config.yaml
model: "image captioner"
dataset: "made-up waving flags"
train_examples: 195000
image_size: 48
crop_scale_min: 1
horizontal_flip: false
rotation_deg: 10
tokenizer: "word"
vocab_size: 53
encoder_arch: "vit"
encoder_norm: "layernorm"
encoder_norm_position: "pre"
encoder_activation: "gelu"
encoder_mlp_ratio: 4
encoder_head_dim: 32
encoder_fused_qkv: false
encoder_bias: "none"
encoder_qk_norm: true
encoder_parallel_block: false
encoder_inner_norm: false
encoder_moe: "top_k"
encoder_drop_path: 0.15
encoder_kv_group_size: 2
encoder_num_experts: 16
encoder_moe_every: 2
encoder_expert_mlp_ratio: 0.5
encoder_experts_per_token: 2
encoder_shared_expert: false
encoder_patch_size: [4, 4]
encoder_conv_stem: false
encoder_layers: 12
encoder_width: 256
encoder_positions: "learned"
encoder_register_tokens: 8
fusion: "cross_attention"
decoder_width: 384
decoder_layers: 6
decoder_norm: "layernorm"
decoder_norm_position: "res_post"
decoder_activation: "gelu"
decoder_mlp_ratio: 3
decoder_head_dim: 64
decoder_fused_qkv: false
decoder_bias: "all"
decoder_qk_norm: false
decoder_parallel_block: false
decoder_inner_norm: false
decoder_drop_path: 0.05
decoder_kv_group_size: 2
decoder_positions: "rope"
decoder_cross_attention_every: 1
decoder_tie_embeddings: true
residual_init: "scaled_by_depth"
optimizer: "muon"
muon_scale: "match_rms_adamw"
learning_rate: 0.0037
momentum: 0.85
nesterov: true
orthogonalizer: "newton_schulz_5"
adamw_lr_other_params: 0.0028
max_grad_norm: 1.0
max_steps: 1100
batch_size: 64
epochs: 0.4
lr_schedule: "cosine"
final_lr_fraction: 0
warmup_steps: 50
weight_decay: 0.4
adamw_weight_decay_other_params: 0
Rows from block 3 of the image encoder of a small image captioner, named by matrix and row number. Rows with one number within an expert belong to one neuron, the router's apart. Each number is 500 + 40 x the weight over its row's rms, rounded and kept within 0 to 999. All counts start at 0. Numbers have three digits each. After the name is the row's rms in percent of the matrix's.
After each expert's rows are labels from the 100 images, of 14976, where the router gives the expert most weight on average: "top examples" is what is common among them. Only what is clearly more common there than usual is listed. The data: made-up waving flags. In brackets: how many of the 100.
# router: router (encoder.blocks.3.mlp.router.weight, 16x256, trained with AdamW), inputs 0-127
# up: expert up (encoder.blocks.3.mlp.up, 16x128x256), inputs 0-127
# down: expert down (encoder.blocks.3.mlp.down, 16x256x128, transposed), outputs 0-127

# expert 7
router.7 123:458482451457487425556483486556560501530527537493526526515462467519508454551446510458513471452540499463550439560574494473471521504534436560475462433502525485447545580455511485516498451518454504449473471512435516460534448518510534474534567448496474451496527572509458560495538549461463484526532454497453494536519501433520536456473555460560533513544580526474462458582541522498552437522496
up.0 119:473426472496529479552506460559513478416576573531538452524498471576459493671478525506484470526452526505600438484590488505456490456522450491470445470467460428502441546536560496494445541574497465501493613483526463445464499519509433511525552481482440600439498474526462535509549518478479469543465529516492431503491531467527472506590521422550547480475552531476466500501472471511527499499480
down.0 139:555555564531499564501456525458475499529536490499552454410519400518513440495523423559505449561486553525497512449531484506562458497478448451451511515488486522548473549567490419481449537530528499475532570515494512510549438529503519604476528492444522412524524460577483463503551436548468534461525552567499525524526510460493531496486547577415464471493499465506485563525508524500489523486468
top examples: teal (82); green (74); plain field (45)

# expert 10
router.10 115:550551555534454454588534529500432514457452512554478446434538499505473513522540567530520482537520487503517514564529570524488487459487440450462449471521542481474397520561555472563430550505580535476490479449445553547504507472518499447440480491527472516450514470531522526530534492512470441487448459549489493457505487472584498559542496518574550503446529498474534555489536457469552443495570
up.0 100:560528500493464536496507481506502538494529457539448466477506510404510518444472494508519552532449488376595461536509451478515504511508479463522466511500519535455515486491537496433516541473464516541476518524427472524528526455495485455521500462538477449427430441469516428516479521502554540486559470491511528453507555522522501532591525523554512549448439473441514491579463591508507532509469
down.0 098:481518449531487446534501524530462593408611553592528501518475517453512560498464474528480481534522496511500495504465516466386515486534556514501523530508473475568524555529486507500448512491507490564503509516552492512527540548563528532479421552463455503475492548507450457466488456536554497510504483455514475499529500430493515488473548531514465509514381507476501511461492546498476506465451
top examples: brown (74); black (65); plain field (64)

# expert 14
router.14 080:543479469462503460511550458510456504476435468544458458542483516574505482505563496425481480475550518491451539522484491529565523458417481531502536472527492410527452495534463444465510467533498479505523536468493460418459494479419535444550468471525459468485576451441543483483556544551505526487552493512459554442526486517520508524569507534549486537529491598503521477497471404551548522555469
up.12 099:460503513550521474514487548461553514500476570536533530503463535521529413527449439462526459502569515475478451495434476536524430479499603466510478527591463512532424420547560417492461435527525484542534523501548481439508472485509474474505473509501451470515504506489556523548473456500582522586534497457463498486535530502517512422539549444573551434489506494468571443495530470520441500455458
down.12 089:472564481481577561543560521425433540529461495465456474532568490519518494485506541505470425471508529515578512527429519476534518524460517521542519488491537476474523532464548433480560580538526493492476500524594533457563457525540523502505522616515524493568517450480508488457488574450484464455520488502573533494468500458444441487530491556536451503516437510508467488422463487517481465505524
top examples: pink (67)

# expert 3
router.3 082:506584523502482481498547537450523510490391562453444435527491479481560551531506497507460564509493528536451570510516477552508577490475582577487521488504488500500450476477477493513522490482463451484519591463575458539502489502505508501493470471485566534505457429481474547531464430540502459520460549535487436473433553520483516437532565468529482463493471503568579457428494425538458449544480
up.0 093:502463441581512563470438454485512534521440529500460502457502502483475531481439498493512446538444432485500464553531484448490546498501606529427508514510486475538518482569463525437554421460523526443392417515494536503538565445497493573549493511516446521489440586468479470468550487515589542471478451411546434506465548568487526457548531509496506524451527462522448539549498569429391518462522
down.0 087:569461505477574467409513498515504516480559436508490556523568435549493499579550554510466474525492458550518532432510529483493451559504500522545496472503499521432457499514529547463510599421499476532523571510478500495524495515499537463508502561507482464509508530514434524526499480483487501588533544545510538467526418476478586542488469490531492536571515510488483443469491495541518468517501
top examples: grey (70)

# expert 2
router.2 097:449480517510458501476476447445473505530455494450540551555430441463534563445492500588490527428501431465565513454498459442492540521507524507575530483488505515458522442460447460436533509437456492524477485540492488470506467535521504544520506541525510440526469571518472458519512601515496513439557554421501543491561556483481437445426536512481438514489504475543458468470500518501543553459493
up.12 089:478497553484520471499500527512477520474495524565491523469515485457472499511533435537503486430469445484492434540544577479507475563457580446447519515495523491581476531513575550499437498476448470555534570421498528480464517481513486499627506474520520502492458467523488478433530481529472511523566465454471556513420499476458483506480457532397476443529549501525513504558406432555483515519447
down.12 091:480474545483449500462457475528534471467498501507489487432480536511460453438559466476469457551474611456499538532535431543554455419564425550592509546471470529490494461449569539469553493581490539503423452525485481541489450525498508538435464443469595500528512526481478495518506466496543499541492484560496459531591462536494444453462491519515519550457519507533606528496524452446463477547530
top examples: white (99); plain field (32)

# expert 12
router.12 126:558524454473530544477564523462467536577416468480438528497486594474587556462439526486482486520453503481493506536448446496544528510475496477496538557470558497496570431486446540515529445425475531484480428473473528538528566519523502456432431495543557419522469516417509539513444460523540561452549480474499591556439445482461560541433426536448500442526504502570472501553449466480534538518501
up.0 085:541529470520467481472498453480483483453579491488442507486460510513471500542509508563536526542519484635538477549467423472420497473541471576432517477495486452485549521475542480551481554560415476413470450446528540525507497505471571492502466518494392573461505515544505546495523512455521501516444488466528431490595508424454504483433487503460474517515573513512472490537473469537501466559527
down.0 096:456442545503522536537482525512482489565501534520556529507545555544610533487451631475552466478464500410460480467486422494493471570523524469499517560533471589522519467488476529436457560449485516541435496560481519449488552548516528521531454519477441484522508529482529491493510503537474468532501546546478575525425535528539479499498470544441567567496408551532491523507603467534524428484506
top examples: blue (91); plain field (46)

# expert 5
router.5 091:537530490539488508472487480488472517487571519525504499558552478501454536480467495520496491585492437515565525467498516508437544486465450520493420537455463527461512445516535507556546586588492433496511532562519449507557441539442503466456454464420466545460492554519513505465572423500503429448496487494527483505566556471489516475546484567555465576473502517502518496430558523406423454501543
up.12 094:439576475551581455539488500528489512536547498547484514537430524547494399427522564554457496494554473536532490538500510435495493471505498517523514524514481456490429564530500437531450523475515454518528535530446530475506501506531588491479459499446446499485499528476465591590527538469420507448424521559485452529503509471488455543582449457516542516469401511511509485516539486527504473471444
down.12 089:461465522518526479413550437491479465453559498499465510425520494491499479525487486460467528513494503497524531509528479509471465495490552429459490468401530494609512489424496455467532502539504504467522509478491481526589549487478452547453534471533586492469508506521500450528547518489529545571520485450438538483520508582526491465428499518511527557475561508506558455440483515585503549465506
top examples: grey (100); plain field (77)

# expert 11
router.11 085:488452531502517485452494519523474496461484470500468489466578563527557520490523531505495510547464483495435537440454505434506474504539595485453543588482511490471551445485472553495551590472486485491458520555502499469488557443466508501503455560538507442532493501473503431524423575513521523488560497406505554521531551552493547524462475498520450483514475536527541538460429404545501508539455
up.0 094:499520517490461510554491409468541473513532467501444532478472549501500553573529512512552512588579528493476523509489543499424480461429461502506467475477496478496489456470495499487470435539494397516467501470566487520562507518448461464523519576437495533531455521571515458464526513518471513424403513489546503455469456496462557454517582465480452527518555473510507536420468501510573542502512
down.0 099:509501471430586484541491510495528419438448572414588561483578484412559508503446560534490507508520499556571502493535499566555505486506510489462460477522454489431440490494578549500457506487573566454516457415508505515554513500500507488471524464566474499546464475468490494470504497438536542507473495453437523480500496506500464546543521460453506518561483510511434472560504460474542507434535
top examples: white (83)

# expert 6
router.6 095:430532457509586446473521542554546532487558584486459509498566556578530453545472471444482473499461565524506511504506510426482476460475488522483465505539493478482494457513557525531430458525546548480421534507491481456521462483503515527491552524513522520434533506517560562500548508435490483525541456493510541559509491544519573579513434579521553482573534548520496552480434466544504453466491
up.12 095:484558420453502548493431473478492447518487433475494481516468469475500496533550401454490548525520528497434457445501502503475520512529573599529510489539446484486551520424522526469528494433498476505558574507468468513457556560532452518511500560494527552522468458512567503466489412488452511472527411515587473491548469496521489560487514556506573449442474485536434456474473479492529528537522
down.12 093:521587485451516527506443462499512472461514478497505506481508483502490506415536529513508516463485490463555529466457515584499465472472457544470476482506422494482505477524461508474466469526516446542484504511517480537564510465456528438517458570484470458502482455578489481495518541545531486530517538471501457493471504457487474446532486466553366559498535540557518575496564454490477577509412
top examples: black (85)

# expert 1
router.1 087:434501448492460512499479535489426507483478472500481468487604489519452443532497476482466485543453497527425501552459515572508438466539454509521486510523567505510538573528525565524434526491532531480554465453505558547457483491462537473422453498534484441564503457478523494508510424530557476470482478555510491521504474527530542529556491532511549483555531494465510525567482462482470508527564
up.0 106:445546505603501496541506465523547484459500503475489485463493482488486498522479450478495504509570469581488504540486482499510430460488468491547554535530433493510492500543513415612484538503458580574571528488491517498486571471522498493509584544471483526460511463455469506497489520446504479589523521544456533493523443510494431529525494542479521500461509507472469538519444446496454512447449
down.0 104:473527465449545535482440513495536550506563603537469475535521562503443478436488444541500483488488500505561512474532499525462491514524567468480437490528475557450503470434500552505514409461481525447449542487498479586515476488475530454473551498442488495520487475549496448461435528597410473428489463429458541492457525527487525448533483513536486518535466421535478577435494550429479532450569
top examples: black (74); many stripes (68)

# expert 15
router.15 127:465457482549484474460488483514516475475581560517534496439490477562446417536518473495523527439493519537545551420516512556538485455494496527554481496434489539525517520448504484464529548558452455563497545505571433460451475491481451556549591556460457571463547499511447481473470568407434495599483564450515465470472492544487443482484558471482458474543498479487529536510530515492497570437419
up.0 100:507522510588483472495452474529507524486485444515453510451507538439477477508558461508508446502464547496455514436529493448484474603465492461425525532424478538542484503430387456536489532520488491525509484502487478506588449552591486444547426506503516442516543497459481470492475492537473514489477448510420522470493466519522483572590509511503486536551432522496487514561372531494489532555494
down.0 099:562514496497473496525463405459494493457528473556491484494483515501537462546511409579451542570549530492534524454504534412455480434537411475539463503466547462406490535589479411435555518489523517455553500507458511549498511503512549464444491491476473488436478465524496556515541537481564551504541481524465429444470447469493538490477553496476502485519618464576534459440505490561523522473516
top examples: orange (77); yellow (76); plain field (48)

# expert 9
router.9 127:518463490552533573444478429491485554533487514560497507481516557466493534484508431505512567548503499454460493484478559466571519588478534405547521532475467466544443429543486478525518538478515488474566510428487509529510567469497501485455470521525490495518553457439531471526441457547542519497498498502527526452442501550521440578547402556424455498430423460507486505508456482526485535493516
up.0 092:573519480418552561495519548503460492500516527527459481563485506545528482531474494505555520587507547527538532545448464459531552532446547498442505465511543446563525465462495467493476571536441501497517467612480434507458533491547502509558494524486486481491477492492509479545496440547498537431523467493456526477593540499447457504527512546496518565534550484519454544444432546472451453612492
down.0 097:462502425451472450536512443453462575417562490510523510538429454452492513521491550557456472540486479556564503424540599542522453454452453577526503493497474472445502473521479388525538477485497512571420518470488492520590524491446434513505524509478421508500516479512487506511516507493500460547519557607516432506504518482510481464537467490524539490461445543564511432478534476488555471423472
top examples: red (81); purple (54); plain field (38)